python train.py --encoder_arch="vit" --encoder_norm="rmsnorm" --decoder_norm="layernorm" --decoder_activation="gelu" --decoder_mlp_ratio=4
Rows from block 3 of the image encoder of a small image captioner, named by matrix and row number. Rows with one number belong to one neuron. Each number is 500 + 40 x the weight over its row's rms, rounded and kept within 0 to 999. All counts start at 0. Numbers have three digits each.
After each neuron's rows are labels from the 100 images, of 14848, where the neuron reaches its highest value: "peak on" is the class under the peak. Only what is clearly more common there than usual is listed. The data: flat shapes of many kinds, plain or patterned, on busy backdrops. In brackets: how many of the 100, against the usual share in percent.
# fc1: MLP up (encoder.blocks.3.mlp.fc1.weight, 960x160), inputs 0-159
# fc2: MLP down (encoder.blocks.3.mlp.fc2.weight, 160x960, transposed), outputs 0-159

fc1.656:562401550511522488497532493492513530569483473543527483517514471499503516501463477525485498494469486517467507534466565483546509445520471549517546517521481522491492536514462502558455410482454523492484483498552514518539563510514561519552460483538502540494527472550531481432517506506497485511477594434467549554474516596494428499567511475474488571469444575542498456540556501529549544489550408477501564512527529495607481506547578535506506459477443530488580527539474526473431477444544382
fc2.656:513493535532474477530499556439477499526448475476515554510478469490499474479557492483487510522481597551460424497533509584512431534446551465499489513503555564530449573507517469518485521464552535539562523483458570529520583513566545427461541495538577489493530496531491447521484482453466492480485457462529479487483415514578470579548489509510480520509547540453469544471456532601476492529488524454492508487511503526496480496394527544522512482431506482410523485480554504533591486512490394
peak on: gear (39 vs 0.8)

fc1.217:431462500492512525541482519446533460554469517515476460491458512530522471424587441541513468496500470461535428464523479431505513541509545521518442486475450452485436486509551525481508533433585489490546554522397473523482536488494538456590583461521554448467513480528500462450506600500490490439507575485567481483522468442479399548487456493520432474515503564505430467541474548505465465494454503530496523552521514510484455480519552507507539481561498573466531482514499576497473577536508493
fc2.217:463570465454498456420502484537508519422497430528465519508464495506476578568437515503519468550530479553536559562529452542486551457516542452483497525498525502529489490496454524484533559517484478560525425483547527489510469505461519509466435503489484490538581481526506501490537418536496459504545442562464552497389544593436491445495494517576538501532460497522449521460486498501598490506554459481424524559475476465512536571540489466489521500493485527605443480532497481524544481489427492
peak on: gear (25 vs 0.8)

fc1.343:574467502487492510542471494507485559543491511570491495556540450481472456481410500477473455491449533461511500512492492457586463487503497520443465477505511533511513491471489501530486548551400524511533413489485424557545528448481532489536429553492452445531547455533586414467494478439443558516470536476535527485420487577479461494595465531513542519541509554472481509544540488563546497552477513462467542562465495518549495506476517572487465501416482487478533568483498557537494542428485455
fc2.343:504578460548467593498492506467519518459567441470523525508513526449540525513582508538561495496512473516547410521533545507487567443567514545465517566523470559479485534494496561537484507471536473544465587497553445528555485478589488510471496502524589455478492499525501492461497520458524531496459540381480504551574515500546462525512490475470507486614455570501478533500532510528441494496447502528497545584470505462523523484525558424493491460525521548547541506547477495449442472517551496
peak on: gear (25 vs 0.8)

fc1.163:505428474536485546487416536426524477544471508477477516494492483559447533502565548509501483538510466503441507469484483465510510494505547517521583411492469534515441504491500505538554522424490494481524503533532440528549484484542533479524580502478573433489521534541498494436527538480497531571517586464528549487542393533520421601541482502512520506551513569499470493475469505526488441577452503495492496513461530508514459509465569513532552544445587498498517484554527534470469453464496377
fc2.163:483489510580456429458563431549471487515462430513460563512535488451517530536425475508523495559514560548463475463557509536533458516448526443482516529480486484509435554484484410504484489489434476499400446464513579499510522518444562518521449542530480534482474498532497488467459438466465543530527480499476541514478512585500500448573552467512565496387462549470477505441517556511565598526553495473504503508497461492531543539494491489459492418514468480466472508480501464539492481502586458
peak on: flower (28 vs 0.5)

fc1.636:516507516482549496476488429527506515448463479552502479487484443486469504500412529438441483498421500469419520526495493478509505467484492521472544478570509473544568458487556503504505503502444461483511440516533441504503515481454511549422420495454519505546515522470510523472520454473529499504482435458508587543443533516445577375488595478491570606440473473508591473487567445494538500489522489524471569452476517474465485531486471492514474443531566480458568496530483482546471454487556456
fc2.636:462464383537478536501511480488517558509509426461517502536453544535523495458464516482562510489532559463475526501539491546429477485571530447482545569477561533516540587511495571520478454463490490541530502530503566505482519470542465513458494478559513432452506531539548494490502539485509558515511465510457479487533540530547515589533547501507464528507459534451527519509586545512451453535524489517572511613527530508491486514449533496461458569499465565518509562612540463433522504494418539
peak on: gear (28 vs 0.8)

fc1.234:499444452495467538553528410465492463510496522512527456615468549502504513445505564512514516481517491472552513513498443481529505608464544434496418551468462484503508502495494510571624548421433504489502540515486509492520555499570518552501483547531464466433523478548581443462428454490502528514467563520542491459551446570489417531521469546487484505522593570497497427503443490514491490501520563460507510563498533444515454514547531500480489500501470476493502506530487444511499477461512462
fc2.234:501531457535484558529484513485507549516438471522470604538501519520476496540448523459607522491482513492511456481507539439541441502559474522492483504479438535477562457494496498502509469433565479456486306523478534459504486521505457449466439441483484463527493516554533437518514500498490544525505470498527470530439575463525531471501462477503488522522417521552505488453486480497485544510533512489559526556440452485447492424525573502469499511447460490579519555477534510489597535500513539
peak on: gear (30 vs 0.8)

fc1.257:511489453511503462527473427610490444506498508426532577485492493562512470511549473498483483535473443570455534532473493498469498551452394442535456459483490477483520525527535442467481546505444435514492575507519532504525498510452452489618569535519491530466536477507459531557479491427563460540499473462483537469572449530522468543526520537547511489441484440583502506567464513477544563410503512516536539530498477465542488486490441514510495425535437488546483470511507532474490585507460503
fc2.257:468461426530515510419514505449451460568469508539470517484531480461426486469524533463508476504508452502367475537517430467523499516504555461528509546490568539473415515495537493524485503470531478454602456510458499471523494530522553536383522428533543468483555465518483445503525525425507491496555522558465549485465496536610501486513468492483520500551490582429436524515469504487492500525513575459472482571565558513489497509475511501562497501536437552566491512472506467550517506509471466
peak on: frame (25 vs 0.5)

fc1.569:549449499467514503502488475525510506545499483451461470481486482448472484502500530478431533524430492487430547499504526460394540426424444449491536504552567465525560507474543499462515433509442478481479525511552506463504496479475542520402594526481542574560541531499460560492521470475574519516549403544399565530474481546526544437551578536451506549457459461499536514484550417530497490472544515516503479440463510522473504485479461481498494510478521474440529512511484511498440494496479410
fc2.569:497521402510514489445486450495512537478491531494592472485474507531540509511530548502489476468500598439436489569530483491508504451548569477506489502441497574489478579521495542529437462445534530486561526517522487518543516467537504520536469502514486445454560525563531450450529520446490492534495509443525485485437498541517453524520502517467502470547462567446570562488562538541461435506487487531535540631505520540480508517508560523505500521479434535584460531553565451535425541479431533
peak on: gear (26 vs 0.8)

fc1.49:540502440493524489465447481442419459612485477465528485500472516519520465525492453442442536564479489544433502473479504497460473445466519438448536511507511509565495507497504518512501516456416462519501517509548530480538493584544554543453553565477535533522566530538500524517415563507544566539527503509455511531524451573526498512557562529485579564451469505528505497534536439521521461489546483509470449460468496517569512511520526475520518466417551442470512486494507510502501417418487388
fc2.49:531483495520496626526517544507442435586538444480483569490450473533511487509560513516573522484502412502490500500422570471522529551489441495505515507477494531560447557461527453499552501418480497485525509529516506466547541501574444506488453463541521482448480505549520433422460475485490509501479560389545457437441460474564507514514475502561494459517442530517497488434523519481494563481478516428503513549488529509596507496437500474460516490549459472468472501532522491522470493570576500
peak on: gear (34 vs 0.8)

fc1.706:512434541499560535473513509499521449514484467509611458476423521432504493448523492536465522509506526570481515495485574507484508548481502570527486492504487498476585465526569553537610531492518472390482472499518492519565570531524479457423531459529519514537524495427485501538493523484555502537537459452530536517547467550530441478592500484469461491502469466499509420525533518444562563494509466527550543465543488533453509468546536458513557469478485477456494477499565554504588548524489419
fc2.706:520466540558533505429518561509484483506486522509510537458467464524477502514507531522416537570552412473496519513498587445528597568516462449477471491499454497517519438510522560573553558536557494504425539574529431491479507506492529539543472472519490519437391495466484527462523506468552550483500634532489585439519480481515484515549559507558537504448523515531465515504495506551559503482437535497527519526509517472443521531524521506519461472580474535541497436579484480499508477521481479
peak on: circle (29 vs 1)

fc1.524:456559513568515543476533552495436448536473544516523466484521483460511423515516595487535500505510435499498532538439494542490505422451500489499424563465474444492437491511479563450521451460437443449539405485447511468529539502470470550473526486486479593549507538498464534522453512471568513463480471494518477410443474510554461479486500403453456455512481522512486461462504524493490554492555479501498465465517442480518486445513476437548524466533544477517432529476465476571501543551600469
fc2.524:448493518573456503477528526469469498585510431507507501501438527450431529408534533487510490495558554530454435542583513562483495459482526512484407589464498480508473531482538464476479490518543563446470583484453547549495469488567464465492539499584498484455498490498521465531474570503468503518526453478445503554574509483526506532483511555562531529505503534456544519573509522523472536467510552448545442566529536517457521532478482531434499520554451575514479566518502526442553516489554567
peak on: circle (26 vs 1)